{
  "train_examples": 145000,
  "horizontal_flip": false,
  "text_encoder_width": 192,
  "text_encoder_norm_position": "pre",
  "lr_schedule": "cosine"
}
Rows from block 5 of the text encoder, named by matrix and row number. Rows with one number belong to one neuron. Each number is 500 + 50 x the weight over its row's rms, rounded and kept within 0 to 999. All counts start at 0. Numbers have three digits each. After the name is the row's rms in percent of the matrix's.
# fc1: MLP up (text_encoder.blocks.5.mlp.fc1.weight, 768x192), inputs 96-191
# fc2: MLP down (text_encoder.blocks.5.mlp.fc2.weight, 192x768, transposed), outputs 96-191
fc1.640 427:550536476539498459449553535469481478501583545461511527510599483497524540521612583497482503444474531482572520486453515469428596437506547468414479468483385500547457492499525551478514452519489496530489470487487540540476492447514553563405493427426536520578525540392567560458452601468505521499
fc1.641 012:363455440533610507447503582548472455500440541546468502537458512539450477425460476530533581440515486545446502507532493545445535507478464405410541602506555562478510521622453481545481564551514508485554539450510452553459462527458480431490484489558572446465470435544408535450474421584519452438
fc1.642 022:494506436486474542469493492590539528445451512508478401543436607416469396505455519524504465567474474492450550503401472466373433507501489543520604482492489594515481528501554419520439501419525574522513543528517516486534500510494452455440505537517431527556557446513483460472518463533561497445
fc1.643 013:458462482491439549466519582652531577440473512438466489447513527568479507523396546586490415576529490526480461448405500521466495480547469562422634536529490454481508501515534448498494633469510449519530528471505427505558458450514535502570534563486507525566508392537423410493568521570479489513
fc1.644 022:549584498458501517482536447475492473483538528523459585452509424535494532495577518535506513517504509513532403418531492530457533443455523465487561445487522427519574557496423572522646541581434375464452412497490506474517524497509459519594471487483512499560471502513531667612501560501429459595
fc1.645 016:572472479501476461476465408429574527519561380493497508505529441444477526476596524418462542461509472540556496535599487528610557524535517512493570375463515523459457500474569479554490441511469472465490403439540497500449541491551454437537411463487571511549478476515487567497490541511493470599
fc1.646 022:537659453494477570521400495479466469552475517447545508490499399517473492480563498460513477476498593519463443430535478538555531448456552511470482548466550435462595528668506541527582530531512372443425505544539537546494561522490491521521517370465518474536483547481524556469516508502506530565
fc1.647 014:450516540533475518434449588529554530483545470437518558554546353520532630525533490535516493395520619513499491466562521526550517489460499498482397505443534476537562505453495613477562514540483496456495531500558530464425484505535542468504416479554581528470446559468518541579499485439474520539
fc1.648 019:533581460486485553539508454505497509504569537464505512447540459512436541487590498487524498464676438461477484482449474538593448503548468468476529407446422501489516501626535493496485544497409504516614504501585467490460482541450478503463511453442549516547503447447507490465550530431449502590
fc1.649 014:446554480498569518533521453503494577549482455458472501442539414494480487494578412498512452447697446558480580428499421543488497516514496522449471443432430433507514489596526456480500592467399450469531527477526534510392543588557460526497484512469565483603511475518590588588544552421500498572
fc1.650 013:409566495464467528539437481488461524460499441386588548476543495576494610529576437503439488490498513544496458479468526570655510529501459517566413532477469535386486518535469587448588569502530460436539479500479537495437453451533476522462505427503532492421517439474482521505564541535450573576
fc1.651 014:592469424454546499463519624462508541489492478484492461465474470491550405498423504503504500538584405439510499489463519439414434457518522489497493523586475498581493491495480459462368492409501592432507536543441432539547455441483519449497544563436441532504539474419493427488523460520448502482
fc1.652 017:649506430499528500560481510436465497486556493471514499490618426486468492501532534518544498505510422475576432477497474526504552471429489500486549410418571530500488557534443599546630475635481353463523405477522491490455519515530405548504499471515517484526520533465569599497481551470523523555
fc1.653 018:497575422449500510530535482512529531432515521462499568446536468431463517521572464436527458416405463572460436419520531438584498503450495513499560558406526508447597580524436475503652484506418415502370461456541535531454571486477442537536521475489510436564465499532454595549536564554487482564
fc1.654 015:555507502418489498512530436422529456534470560512466533441541368442545512506573527488510548416515419514520521391486456438567545481425536468481555399422480572515536509514518483470571505504457395505511451515571521544441507519456498536590471549572475449609510447497476630475598509454444428596
fc1.655 013:480493483456574457506554663462449540495444532537517529459452479453615495467453535502464482451529467499572490536432497486445438549374517591591517666573577513480510476445420505617478553421470512543502509452450461466513506495439433456518491503468509472477511644495491560511472441520452502456
fc1.656 019:564521473473479592480552506574496494479504463489448493505514459548414375524505490522549485545592428483486459543429573478401487482533519506417677419469490481542568592473525557468559477442435422464450401514471506451470507490464500474511499479544440546585510416516531566540550423548474483529
fc1.657 017:426553528443449628478494397521498501503412490463472558469441527472435610527515536498465530489321538565525488468456512479494470588469436550455436496521531413446519476382504458446617489456519550438440551503454511544516506479525464497528513492488496481562498526484396550471468518528531486502
fc1.658 019:531527529523516525505536450560510482515464467494440472468424619478506450553365501535511478554431461456500525570505440472374387500551509545573532492542458550443513534401473455550513527450476612508393542506415453509545464434461510472554535599500474517510472464458478532494451430523480494442
fc1.659 014:401523517581510494513450579472511512474537455454509511473449462492516566510543459428562555468550488498444520528493526553520484485486530469577486534451506471528552494508487514370617445441454422494423411511493514451499541585497461450526515414550486503501522551562535631595517538460449492541
fc1.660 017:442613487447497548461483376489492492524552415467415532505473498469420528455561533547507525470444634529484511448475491533555509508469452561490605447510467397465548507471547492528588534479446555420494491492521549533442526509457437494463509359498565501618457490452466566477498510537542480505
fc1.661 018:387466525465446583551508399547498491497399545542465493503456621502429473537464500506479561473488512525496579499405502508466461570531455553446601492522464577519530476550555436474443489422505608525546585425512506537498509475477467477439502502542484559545531349456464421541556525520528572445
fc1.662 021:559555444536466492509494481466474470501512507476521580481553383524474560485563507545535498459555478527530482447591485533548611448490499474469525460464513519529509521558432557506631546555457398476511415520494476515493519489534470562562449503475480461485465505468521603504480526489436420568
fc1.663 016:361570573497435510461511493547517514452500527458459579480414546513527457497479504454515507449417520560468512442450558530453450568517439503501630551506473445469539456616462501494501517495531547422533546450494528510537489527518482453439462390497531493585466605549473438559456516542469514464
fc1.664 011:397548486452540510487528605539429526470455482496612571508425501571429571491536517423473502542491571509477395430526475458544419521513465516575515451478491471472456530447486485443466524402482546513459562469433470508514596485383548566481577604534464442461567514516581484436502539577464440516
fc1.665 010:437399479468423521480460505518518585411435475531485521560464461506470518585457514494545483456462461506498478502367470509573525494528447449480497621480541443507458457437481455414441552471560527527413510465495514549472483444493562457492515445465530467458454488505489481567508546512473474522
fc1.666 011:452589508466413543508439417518503442551484522460509517402528599462462483543473543547539517522402542479494459443513397535508377592412449409532507457524537544484586507498470576514591462446464330509415506439540459545551534573509501498451550502537478528503511561539524507368488493543522521519
fc1.667 018:466508490460531559467457567494529494547478491458397635484505448507454512542382510467472491478417581564428447463578475551431473555522461480572610486510546441472525524442446525458690582500410441542487494445510498502460498511512490461535476423525446484558491508548487606586459499506454531533
fc1.668 016:496569431455497494524507514526459485414520499531389553465480459458462524499537535486500509527399503552527441483588480486412482515504439465518622443490481476544545569510513484467628520511454394467407435434533483494464523538448463509544567430492494480586548453528472619482557553486507460549
fc1.669 013:399478541446558509526425509549567503500567515525469559490454475505434498555470494476508497477487541517504529443541454557429473509574495510532525596502452430439447572554485482541529586461455405536480490502512555528525533566508435394466470331494542577552490475484462510472472551494556618481
fc1.670 019:543609473416531586474509492490481493470552445504457622441487367495468513519581520484471455504519511568518444418542448501459515486494492479492623470497486370501531506461474533519621489526436381502465421473491575475444519492488486523594457471525455465564464497551508665640477519593512485533
fc1.671 010:438470368369516464474508415546564393416500424501481448496534450523491541531549499449522526531514442435531461407519528498525410532537559527468478451596524473478555483524515543499472513586452437518457458481459449461501518414573434523518583497529427475532444503372499515577485526483429539430
fc1.672 021:502491538452500537497499376453488518556512576438463565490561422484439491465568486481506534414556585512474484470489520528600494476501513494435481529450462374467535519505577536490491472572484557513531459483551488474453490555535545556395489431499596473549444466439565554511516536477489494509
fc1.673 015:533537449448519487527518473557492474563528535550379519510447529412459489538531547428553471522431473494519451427582459461394542554436385489523682496535457552542504548451532442545537499474467432528388512432508503539464513516525372509530445400525513523604538505449442611566504582584508539458
fc1.674 013:441572564480436536475535426459529571537471441442459566508448547431484477484480441467487527454525563504555535447493454538504478461464513484443473538466481451444470531536451540468516507480428544453502477450520548579467519582527497431445498501427518531594503565457569537552464583523467519506
fc1.675 019:492486476485449557500497535442499512474565471470496582460594365424505543511586454514527573399535501531560442423548501498609619486493485471503472457440538445514509499508494553499584482560467412440435474466542530470430494558462406551560472501485535487517536555485492542497519504508502490543
fc1.676 019:564555430431498593529550520525540520455544513507409499511503488503487539512548513518463487471485437524539482548536473478425489467411475467507602457467545561502472563521450479475637476495480499468494470485462489492523512478520478422614454579522405535478529517514520573582526480584488500578
fc1.677 020:585599480540508543518499414487504461535509536508467545469569386512487526503600527518462492476455518510527465483505493517628562487481543517449451466452502461511535545487438531523579488550438330482448444492514449462500440454542384561511559609445524503510509493510506546448562528443485480565
fc1.678 014:488472505477477564504579421523505459512417448550412492510446566396525497580558530540468496489389453482496504504434535478416496498490492549477456496498538498496574466376444539476482494411546591477514553457471474494531492526523516475515563584501478538491551449528437423503465490489416517449
fc1.679 013:437558539482591574493434519532543534473528497497501532531420617432465516480535469434539485382482598459449431446443516435439516541483435438526537519496509399566457514637461472491511505485471507504487499574409530475521530544499581468465425416497480451523549515539454551580478467514575494468
fc1.680 017:435546526506470559459502569492513523547589564457503558493423439564496542458555482463429476480685597570440415431528471514604466518507528468468496481469409400519546500554462631437582532489471454490537513479557531578493515498570507507438466459499521473501468479458466491507510525450433561600
fc1.681 015:468558537482481621524497515504475563504516480489430511494531603587533544498485478525541506605460485477487402537481514588438467482576462467542390501533594495482496492486474511445518479476539610457503551523536539456511451544454503451571441556488509472417538470471546418566442442501533564505
fc1.682 018:527520519433476542486473483443480499622521467521393588485406552462451602581507497525541599514509635535500503500478573499496489522439447441419465569556452461482530514321504487476498486494448487502458465509510525520542499477521514455447556454544587497580536548526531561498440492489496477569
fc1.683 013:572449412577416465597476585538459531523519518499492496462496427438513515474430486515561496572551463566551543495511466455446579463550503511457510581454443450533454519481481540532569602569497535454415466465482431578472466464488449561504553508471438465529544540474511488526534513491405562510
fc1.684 022:525586465445462538458544478483544422535491499531522558487484449462433512524432475443517510496452509509504418390544500443455527495406546588470611505476533419462543525476446501521585492506408317438396491443513540535426521499488481459512458496505511470571460577509474668493501513585486467528
fc1.685 017:462602556465494544481506452501462559496487506443406616508522546520413570460565462452525447429496618460464490420449464459490509487483502536485487564475605374520477532490468509487531552464485524518453540464458499559517497511519434496493491435540535511595460518559552559495524566503519534630
fc1.686 014:426480577446515491542470558459525473470418464557466533576565541492441526528462454404466529506523485523422522450508464438332447509476474474531532556558555519420521541456440480484583479394407471464552447516562547469466583463542499474447518482531427458425465478483483560544448457487509482536
fc1.687 013:498504502486418565473515520488514462540540497574528519529514505479530387413535430486545443510527373565515514460486516493405460511520543476448610443481549548548453481466573520516475500335451567475605558518512509477550525472438468438438466570504445557430436524480510453513545517471508442557
fc1.688 016:402558441511520495493488551543500480535432458518365528432488512504451446545492526488500591531330596523439552465529558528469498556461501521474478535540484492446550512367462441508600642485501360552392422468478450470465476497543453525496475425480493447518583434549501621486512567523515455597
fc1.689 016:465584445461441631464500568508518443502492505436481538497514498488496536583410535422522520495348501548523452520516485521402526465472440446547588461534508462479575558417497507473675516519461445452371511478453535445503485406539409470534472543563473599551560421513479476552464500596502501537
fc1.690 016:502436464538514546564590579474498507515463499521554427517474573546515451468500507450503462506644439506446500518463515551445391495518538486565484489545556448510492487536570424473428490445464596558471419530454494444552465476466529459476484511485502482453481392478548434523504490529484543477
fc1.691 019:578567510493474537429518464498561479474505514500440556486510431487453470544522545473541517494388488519489459447493517492469565484479508543528687463484536427419537535475520472519602560531424381483403460388536529463432473544455434503493466450486524460624506597530455609541526565565461435562
fc1.692 020:569491409501517492600486512461529447523579446527528544470542355608465520487550480527545535466558419494574459436565477492497619498522484505491535490425492524540535549557469600511610564544440383476471432489523493459505497491524438505575427541448545459480504479503522663477497559435458459636
fc1.693 011:443473398449479617447458588524461477524460506533424442456426433417456440472556517429506528481420507460530508496470444450510469456536474557459548571544520530424494474597539474443574496524450524462533510456521462517439435440499531465502493426499510457510513511582507483448465515455475546473
fc1.694 019:447516459456499470545448507452521482484521465496480566521534359509484530480519492458554490448479575521534502499539558504580543457499495508497422569415497463419505569493428530537611525562496380446406453484470545545467543475541487506560510473545575496475448550590490558443522481466526551616
fc1.695 020:456492499461494574513418498501450543493554526478464586483523342484532614498534466493484470453541570501501476476556512516633493450464545428476435513475540415479470496516439564478563525526466420476517476459542481488458508471571432511541512470477584476503482523482501542483535518491534500614
fc1.696 014:561582457372475557454518514583508466506499479449399499451578452526506448527553523542516482467398457480549426480550567531504529559506456478448631503505536491525536534473486493523666547461424425467510461441479552495469459508531468508527490447589542505483516497405456580468592549533496503581
fc1.697 018:565509467445465548496508478527491413494530515504440569499521517491557434600450517483521538502392463488530461564490568542369529502481481477580551458490527498508604480430461514551638505531454426446314416495442531500500498456502549524545497515567453518546529479493489542580504477566464545529
fc1.698 017:666561470475546541571484439392510494562460510444418492458589446489531539498613480500576573476479400540536507529478521501485506502568567525507537408500517446495463497552511545552678473472434416485502447517529561518449608538500423511525495513410514475573507468525579519579504510486453511532
fc1.699 015:480529510525488519497499630552477556484494556537473590539530451506434482510448458484510580505507496467431498506439483450448562447486445465448505627571453435444450536526401547531543480467402482478381424576455510417566509487484501471488511438514501581487493425523527529554456525561494593489
fc1.700 016:455580549575452507486459552506457561464452514462450593511487466520434509470612464479453507539482527461471550424492513526491551512543528478482392484536473411416481503559434516464558473479536479422430447479476492478458516507524508559474471427486519471515471515450514543500432493446509518552
fc1.701 016:479569554508541507509487600446444489496519599450423538436544515588516548500541519489481482469541575516527487439524544577628557482559509475519474397468507470554515488515491543454548452542500413496463508515490492532547531486551448558475432473459576514423495389517542618632513560445499575544
fc1.702 015:611528463503539572527534570509500476467539500454496559485435507528502482441491486500451433526593533483527417497515463497374500483502435425503529445486573516508549537484510561525557491431405501476444408438513551532538539481516523477528516552448395473549583463529435465551465517590570445532
fc1.703 018:606546515469525474515594535454462511487572481534476558497578402592420526508524551475516519514592422466437483505526541490439511473510487538465662447454465417470509612482471613497655514510418383491448377448493513453449510489453485518520463499459474486528535487464559626609499552492462525578
fc1.704 016:420578554501507581494467480516442518529561572439559485515470478555450508487464492507477478462600557528475520527493514468496589518501491444529419530504493390457458470522473549512553522494529475463525428525475554514464550529570554480490427376526563538487500522542512537557486599514540490514
fc1.705 012:455443491472393500643529448482506401559460421557527490452449554442516506552539481425460514473523462496541454502469485463506390553444493532534469393455540568492545546443521429487483513481445604454456499531429575497577475487505492503524498590563475529606493466488468502524462540465548552544
fc1.706 017:473425509500496474439542571607494517435482386507453427532478577426517451523395491538485445528459451480486462535496522493428428479519516512492490565559493587471478494434486475514459509516454568447507490454468456530546512503508548483490497520521410555552588497439420435485510454511489437437
fc1.707 021:592593535454442539462554490524556494532521464463427562488501425418445498576480524451511525496419515499549432437501462477428481483468475518505699470507487464518534496433496551526617552518449404517395494501503522472494510567454450527559467466538513505540456526470463598551478493581511420594
fc2.640 345:551472380421464469442557374560456464486500461435494498520445617493425508438461517486567558463582519482457539511495526416540548439457543462519407565558517633585494539392568539497573590537522508499595584446479556456488460444481555462520559532453478488365493481522520568565431444468494508497
fc2.641 017:540471477583464490547531432481568529464479496573421453441516580487574557454600432438455360501502458534414432467507434440518437443480482534545586448517442602441530533608522494578521490445549474494433582517473474574512469477432518520544498559515519546443380393485542515493483477518558541446
fc2.642 027:469499577528505441470517498513529512474537481518564604487463484471599505512478481508452453449466463549614485547484445539499631500433579481501489459434510453449538444419469620528522533581541559484534543480528523576510574502487464431430552577524505432438504597452570495554417530503548444476
fc2.643 024:588466477511440535573440481518503531555531475505438478445506473447555500531530524559520437503491463488584526555488478427407484450430510517371516522561507539514493554314496496529473499597495505492430542493488506543535533504479529436541524506536574464450510675437514551499519509575495436548
fc2.644 034:393549449420475541439508448501467496572469510469453490524423599494351481460465440509544422518419483487462499507489516498429403482494507564409490530508502540519517474523485500512491504488472519465419525496462494550482497457470499531596463374573569499540434551581420592370519437489485472514
fc2.645 031:467489495418510454477432446542520470610474467447486495504489588526431471446454532502466488539411481517423516472497602480517469541432542488426511508448459441457517509443460499490605514426450495514452584515487521439415453467502477536550476361545521490462512592544417521507474427442479496459
fc2.646 039:407608478457432591523452474522496522518453510449416492517397594560345504485439508514532426515462516499476506501489583532486407451514487545475483511497511554521526481554489429486612478423477540508436458562443522477537468466504491479569489488488573509469482356571466541470500446496465496584
fc2.647 029:497434488490505489502472408511489505479509535500510464538467579491365475433479485476487492497626469528414479464417539495554368533550522452482544461542463431559584498692469481469458500450465418530497522475536531470451467476498447472470537549453492546569500462524416466470479533498521497481
fc2.648 023:470463483472381451442462402596483484623436519494550591513555494464541529515504538541479575483445466520526598493518495470525586518547522471425330415501492444541460581527484461543493530462484329533487496440530471496482436515469485521577506515451561530493439543521496501487608561459472490439
fc2.649 021:401541497498435503452482534496522554561482525501551513542451606547430475551592471490504511590474509537517536456486510472477543522450479632474527535529537550476494508463586427470512489473472489578410554523449492379493487461559472518560513436391478470491559546575460557494539400509417485474
fc2.650 026:567431421380446523467485585512451468483519497502437535465448587526419521416487493540481467531509529524489511605477485476521386528506486490501424461491466561544483489505507467449533512386474466559543425450482493446515486523521420486513488476487483556514541306496453561422509470520467494538
fc2.651 020:559513506573491460581429435465466532510587519473584475481551464584461496482507503524551533488518506487390409419592464586507616482463522595502506563386500486484445511623530524469443520532452541497484534564452447570433512483448510463450525496530456483446428560416589386537542480507489587575
fc2.652 027:466491502464418529404452483587539486605435553521540427523430618521390476564521455541548507591398532461475509421440518487587445515473471494402579585513528435460528515505492486547537526471468514514450527485559514468493474537487535568579503294447558483523502595537454480483490526452568501454
fc2.653 032:317547508456492564404425506501459470574494499470455520539431592561319536456468509519536514521366454471481510471464590525502409548505522532428386488450527469492457504552478424521511514460498433459450551481478499481540432499514559439557554427483547486556518445575402495428464389462503540512
fc2.654 031:456496504462439487436464491558536531534506457475528413565372617501404437500525565468559461559361524522485478436502518476539386503457524486458530530525498481456522496483531503476602527445476473462432512502487536465488452480524516530584477285490507471470554566470440514413544438451508449478
fc2.655 019:418479500573566468532505465481501464474602520575498527446457565445594463400560477482451474495513472472533418482555501532447471521538552459562508481481566522500552495522514461466469549459410573377516544459539511554507505573449471469461498474522487504383492399503506476421513497509578564524
fc2.656 028:465525438519408557456460502511460514520507534456552466540562596514524475488565545488526532573438477513567499451508539534607488490441519558493428528507514496449468398520528527559503488549488417550455591559517501501475408475516541502565510480479539521407446757555506477486458457494446489458
fc2.657 024:395506474495492476450571501496514524516533581484415515492487583491416505518457466470573469523462505448439515515485555505550478509447506569508533562491632541540555551537502379461521513423544481554512588458487505510582512443521514451539515465472430512515527435549499532414498522472610472574
fc2.658 024:499609555551466463417470536517486467513461556579599533442405450561565584421561472513569430504494491502477473494435414511437591461461559482430503535508401503418506533496490516453527520539454571533483489444458499522521518478492537395426523538464486525394584543513591455538555498573430461524
fc2.659 027:488480466461516568504512506524564544503450477459416494539459530523369545519425422499541468521553422509450531508427540456474314512520493499504586491547530550502541506550523378472519511399456530527506503434524481433527469521474512508576536562479512513497487293526414494420507456464490484527
fc2.660 031:505518423472414505515555461527518506520489453498383554583459555547324529493439449539462474542481428543500519523532533497436410472472495559474518465577531516533597482411463439485529503508547390504411521482435520483538463427516561513513520490511496448530510574556454521419498451561463497573
fc2.661 023:536443537499501460488614570481482514520511430544448508514520545504577527549392438521504523544407536522557497436546517536495584474402591506452563394463506488491521454366475500529525546507463472506470564487503524574537553544498493438467476587513518490444566564439526410621501428516499542515
fc2.662 034:470504471424425568469457451527524545570494521486475457584436568492347538463514527540466445557447465522411495439470527478542378510471514499406601539550505501502468531523500474473508497470436535557441575514522491453496497479463548506533523300429552505508493482584405557492536448520496513523
fc2.663 024:551556479518460467558569462496544570533496466471508517483515506512437557464450473559515475387513531395552571540509478422491497399453512563495545516512544623551480561415541444544606445562491525492435534468449489479555484484493545462606470513547522524414489384590485586444502528544500495484
fc2.664 018:418463474546492585525485439443475543519518529516547565484505461504493425524522485505425499555421540439525477460489528474478445511576495490545443429477441601434530428469532453509528539491527497554632558531424585495471465477470571406462523600479565562514491390552499486489493553665545430448
fc2.665 019:479500512481426519415625641552498487492509555505476449497428543517442509596457493493504510567546527530514552495529554466497382503503554437410485534449475516422437528553463556555496494583478454490460530523549514557451425455472533598537488449513531438596519464368525526512558448510558574431
fc2.666 019:466416598401441483555541533508440477495533466467459457498479488434477463488448540501501458490487471547565496513466565497505521468453459543473541507436450463543523448418413469506455550480369433505595472497489519419478428463540427477629555465535588444434501596521365545486443535481519481515
fc2.667 030:486596428496482534455553452525496491529549523482486494524405505543372536465449502532522406514470411502483570549495536514476393488422487543489468520480510585511546503568553496474601523398539507508474484497493516456535464486462489494626517476546511510514509367538455551411539479500500489548
fc2.668 033:386524450495470554473563487560515490505511537489388577514352574488469511476480487557548448530313493484498528546470527527519447520456480515416450543456584499521537491459516501515620432475479558512489579510487498475550478419502452539653500457518595526455493560563421480416473509538491516513
fc2.669 024:532571511502414468500610469501492487578471515468423498420574463504499609535451515581539561434464502530470518551566521505477545516373548503478458512497502554510525546365505512491523488613499525508453524475510439497517472427533532565607490530567590474379437491539445639456556465507443520574
fc2.670 031:454582453504406575490536446521482512585496503516423517512379607549398526453474465555517495523437512490503559514469511470449387492515502577458525492515526497553550474445532473441573486515517524486467490480441448509525505479506510508578458432517535488454458456554422549390502493506492487567
fc2.671 017:509410544553524532552496477446562377531562435536585602548596437489555514544453416518456520486499559494450459442516461447511491489479555493493525503623540517574479596489540528570553525544542502592448500479489554442504455482510547533578460417447436493483433575573562408547480517590455503510
fc2.672 029:528413448490507498500530501490557531560508407492385517563568567510462492470400491497508474465461398508463539522541534491465395541457448469481455434581584557617544534546491525481567475499492341522419438482489528474529490477488479482575499558453537445490446507565432559422496500582507472557
fc2.673 027:409500501540474509394472511533447453532499516565478626576493524479498516513437467457558479475374486536594531536506507450478465559415390491517473537501547571519495506359519598484557432495437547520441550477490497481568547425521517426557482467509633413401489643525446622469475535565523455501
fc2.674 023:447477482514419485528502433526516511560478488453439547486512593524411495533479461583497495483447476480541592495528471435475522517545443618456518510558517563530512531480532500519624587544531551436436405475503483481515432481447518487612522461477511502467490502505495556466522518448425480534
fc2.675 028:484566443446463500442496525533514565535484494465491467514417591483339516453442531479552481550443450549395462518485604505484371540478444518420568501571523472414504483545519490548608473468484459506482570482502505503504368522467514567602414352497586541501513405568422572491480532458484484510
fc2.676 025:396595590561480544489425463525441478563412550503575521516426564473413421499564485507525517570429489514457529466516526558598527459466533494505529444504429445398527485624574502541551591522545515506515542552538514498527481526504506569506534397459614505574548588397521544473525505459519457477
fc2.677 026:360566462449423434463478447503541524530443522449558492570415608503345546501547526491561504541452544482439515400528474492477411482481498481490501515492473480426544519577453477498527530501456458533462529520575563437534455476525501564464468407465554512550473440564454524498505436510514427471
fc2.678 021:502512526515577518541458501496512467443576483533522542420466594367569534510524470493554423479546499534462509482415504505528518469515541543585482456446456490507462493652511458505447537551600585530475442466461524525482505520483446528539612557514511486480616491330557526567559473518502506588
fc2.679 022:511507479551389480498478412476495505505518558570411531492482557525506481464439448553558543515391520417471609514479511465605480430456546551454491404479482530506477506374564564576588489579528552433417518525437463505512513520439584540598487510533517476437481383504500551510450563438449458501
fc2.680 024:472550448485471592502559416506496544503502470496396451525452551510385558480474467500531508431479506522461530542481467481553493575432465559454509473548513470528485461488564459524498518505498445518443439443490456492512393480468500446597457445424450507532468442602368534465505463475483570547
fc2.681 023:576532540456529501503452541501429520464432500455529513469564434518454469467605539493559486500520569440508481518441483486587562478492551488430458393530491547558538478589504544512496579532538481433499507544555452544488495512519449540554572571507535460426696578449575555491550551392443530444
fc2.682 029:449539469408449625557517429525556497574527494524452438460513547409435477506397503532513440464433515513457501471516516467505384514462550516529556414539568573548573487524484505491495489517519430548440507485475467496523455445532505461503484605510471513454409400505454496424534500498505525582
fc2.683 018:504561478507510450473502475490560487546518535474577466394591532518498542471436557479490516522484478519389485470462505465529506432494426494466485484438393519447460499523606494418470550481544524549507552474482565521454451533421478478490466505495571528445592447518602395481408486415520468423
fc2.684 038:417591490448463582450512556569568477495515518451404508564415543506416507483448450510497439520374546508553533497482518483492428509474493567428496504477556570490501466442538441476636511426505579549466527505463471454563476434475534440593500443537514531484463332567447550447476485492471475539
fc2.685 036:390535430464458602476524506530502477541517498482387592525446565511445544454446471518483491475543461498534544518501546492512371502473495508470474468522576591569552511524476449486553510560492505495450502460429487515569483420529535501582519540526445518461471410558407561397510471559464475595
fc2.686 021:451458559536478499510456508487462489534601504434582467468403526409633496590556409484495490495534572434592490531439393409492489543468493514457473626427482546515483528502540563485540533572493481464497563500443522483528545491504481614477483564541569435463576531379609527526514538549548530458
fc2.687 027:449562553556529517485460575543457490450545554441620461439462496493577428516522561439459566473502607498466470515459462575549561502483468411579496493514489490484459496601462544502469578564552453498513503534584488522540513518531455553451512504397542521408531498426493456557499494454565519458
fc2.688 026:444462502495497463450480455553556513542529450517395488589463645431496545508460427554523421511451471504458500438580524517480440517418565484404487544415470577607496545427481536489534424442495501464535549404426548554560462478529495503530515462548523485444458453590470497445459521522537464523
fc2.689 020:408583505488381544500521442473448521559491528510600554470362555517459504481531433493548398570480480500440464486504448512455481500543490504413569501468472501563524455463456494542535521461419536542439528549451489532486545452472502488517530505431487472493479537499531539434535546432436517497
fc2.690 025:558496481511454467478469620451417473449508499546546497466535414473600468462598499491547497493492536517559415523538464518573579432506502483531362486468559506560437430606406604432462540529517504478415498497490426486462656502493454505436578595442511537494533574478564501553541513496505509538
fc2.691 035:421547441486428552418515556531518535521467483516423507551410621540413552478448518516504433561365519529531550504461474511470407452446496561422453533466530592510479485448505470462558479460487570500478543475488490499547467451491462447569515412517520549476473420581450557494418448496465470534
fc2.692 031:470471515446458508418408441528512443534505477441471501537445546494403430498531532448471454542511477556438577396460506483533419470545549514400639526516512466408481546488517499508547466481473517463480588529569525508483509530466539540550490292452594524544539520518420572464487459533480490509
fc2.693 017:465440540480442588519420572502591349467559481444483545495520467530521438537506443468453444505506530459580496466533531503461472489461512483457493503611571492437397518519530528436499582468565482533517532510513557560545518507562606577471501515543504470450434514476498444470564529568452572499
fc2.694 027:462521474496513496459503447508479511567495505456463447534480577520368416515475513475495437520514492526401551393474570551448368533490503530467586459586520486483580565487490470478531457410510431459517554463513541460495462550498581505528512360564511524568507396542391529471503461472509508504
fc2.695 027:428474423439466577534521510607497515562512506496460450534350510458408491446436490533532427540467449487494526447497583542477379538431452477462498540487538529498481508533516455504580477414459412518497511526453573477507427461483495531581469391546495517559465335590453499492487510458490475457
fc2.696 020:503493449412466478435540438513558465592550452486484519506489578534461542520429474513541484439454479520573540507545473495488431545450510536431493588501465523517523516444579541495655474488484535516576492528497455541562469508500514480608566397556549503515520531551393369505508514505445532497
fc2.697 023:477553527449422654495464462541442535594543576456534473492399597544400506448469493457478442506478417514447521480491552495389419492523564556473513432517457607478546493569556633466511418472431452452511560461576442503501521535434515559544543410545536459586498504484449497483442509497527542525
fc2.698 026:551555526539417477523406529492509543594427495380618497508506566567386450486519513511607500535365494472478549460498576481546484494521469404494513546500456417506448527587476538447531588579476536534494425493491512492456427484509509552558579500473589518453525611509474584507514530439441524536
fc2.699 027:458493435446504579463580527482510465481547463489359423478551532494462418441456447502499424497570524448497499446514504564456424474501514582426541508481591631620495516603530499487456467459532605485528541539482501517535565477416508473610522491517474548439527387532525554496484517531399494504
fc2.700 032:439459417455451591489556447496559554480595485508395479520493584518415509467473428516536495488587504486508527536521550466440411465441528534433528496507545561609549539445409370497488484439425489513454506446442482496545508483468548458578513489566508458444413432577445589415500475555428471531
fc2.701 023:434552394485389554524564471527517442504422493427476485561457544489486548557496482495478550590389550481483550559500505495545464486489550518486551427507505505579476441574534489478474525528468512473464477472478459544526475523504488484572517500522505561515515525409455632408528445510464428527
fc2.702 023:408587459558475526502480460540443602536447541509503466494399587418415479439548456429522418535489576432464495428503500462551535493507469526535557479489444432393514479602526543512459534528494554513472519530515452490418472528496469479465589451463542467475550532464454515454520516513561470593
fc2.703 025:445603538476393541452523433528435521528406500446530497425455505526455410522518534527517446482445510465559504544451577462629443510541533470441507547527518469489508476546565576557519539496454525545534478504511509476528451542469471508601543439538561554478466593420531606485516501357462451495
fc2.704 023:435619444430485510509571431507483557575513510508497475519531488553455491512523492527508596512533578485485542546576544368507616493556483629495482444504541522556541525386507483484572494536442502454480568411513476490539520468509475559615513513547546499476485505500418589483519477481474445537
fc2.705 021:472534450432541518522394524458475481478500515509519506585573472455499522569537558484444464451412502452469439386444557523512611561427492411502453606411448442493492527510547545466514504521436512440471474474449494488494531556472415521465562499502585379448587595462508467573483433523488579546
fc2.706 026:352420539468551540496425547440490511472522550488514390481514454483482407497538547491475441464465520457490453451458480518503552519491440493567508574459518458478437555532482548519485521517517601531550485479475491490462567487474553487409497460495486495469500618378558446525435522528537519508
fc2.707 039:446536475457428551513547521536538529513500480578389526508386595514427504461446452515531445539369523503530508532453525481477422460451537573457488521503521610527529512464457523453551519472521566518461533462438509530540503443534483483555498432538551521466489438556398598390431450478478446518